{
  "dataset": "flat shapes of many kinds, plain or patterned, on busy backdrops",
  "encoder_kernel_size": 3,
  "encoder_stem": "deep",
  "text_encoder_width": 256,
  "text_encoder_layers": 6,
  "optimizer": "soap",
  "beta2": 0.99,
  "precondition_frequency": 50,
  "max_precond_dim": 1536,
  "adamw_lr_other_params": 0.0028,
  "grad_clip": 1.0,
  "batch_size": 128,
  "final_lr_fraction": 0.05,
  "adamw_weight_decay_other_params": 0.01
}
Rows from block 3 of the image encoder of a small contrastive image-text model, named by matrix and row number. Rows with one number belong to one channel. Each number is 128 + 24 x the weight over its row's rms, rounded and kept within 0 to 255. All counts start at 0. Numbers have three digits each.
After each channel's rows are labels from the 100 images, of 14976, where the channel reaches its highest value: "responds to" is what is common among them; "patch colour" is the nearest of a few named colours to the mean colour under the peak. Only what is clearly more common there than usual is listed. The data: flat shapes of many kinds, plain or patterned, on busy backdrops.
# convs0: expand pointwise conv (encoder.blocks.3.convs.0.weight, 96x16x1x1), inputs 0-15
# convs1: depthwise 3x3 conv, stride 2 (encoder.blocks.3.convs.1.weight, 96x1x3x3, trained with AdamW), a 3x3 kernel
# convs2: project pointwise conv (encoder.blocks.3.convs.2.weight, 32x96x1x1, transposed), outputs 0-31

convs0.55:100109120103164144110134117171139119135185126129
convs1.55:117162102111124152113100091
convs2.55:121126106074146132159148113121127132119135061134152129139122175159138106153145127106090137156123
responds to: blue shape
patch colour: blue

convs0.72:155114129127081096100133144127116084103125130092
convs1.72:093125126101169105098135134
convs2.72:124154098073131155125126145094079139133111112119144092093098128114142097119107107111122169144128
responds to: blue shape; gear; count: five
patch colour: blue

convs0.51:183102125136165159151144156125135143102132151130
convs1.51:166173121116151121136146152
convs2.51:146135119121105131055121102075100107154138164132141131130110129136155116147113082151120120144144
responds to: teal shape; blue shape
patch colour: blue

convs0.78:104101151147120130144110137148129156083105101171
convs1.78:150127113109073131112129157
convs2.78:101173153071122146109096165133126153100114152144119120101123153094154115152128120135116101094124
responds to: blue shape; flower
patch colour: blue

convs0.90:153118099134148164123161168134128172114135128159
convs1.90:153125136141178135145153157
convs2.90:170150160150090115128106135109133098120167162090140131123153106095128101144098125119146108158163
responds to: blue shape
patch colour: blue

convs0.35:158119108159165108131125150155093143085106141130
convs1.35:144145146154165164148140148
convs2.35:133102142140103153138112091107145096110098148086157184107101131124136108139089118121153135152152
responds to: blue shape; its colour: blue
patch colour: blue

convs0.56:108139101094111113102128125079095127099160118116
convs1.56:150116122107169096098148127
convs2.56:103109142092102156141129102147119168122148071142151127128080159150146106136144127128116110159100
responds to: blue shape; its colour: blue; count: one; its colour: purple
patch colour: blue; purple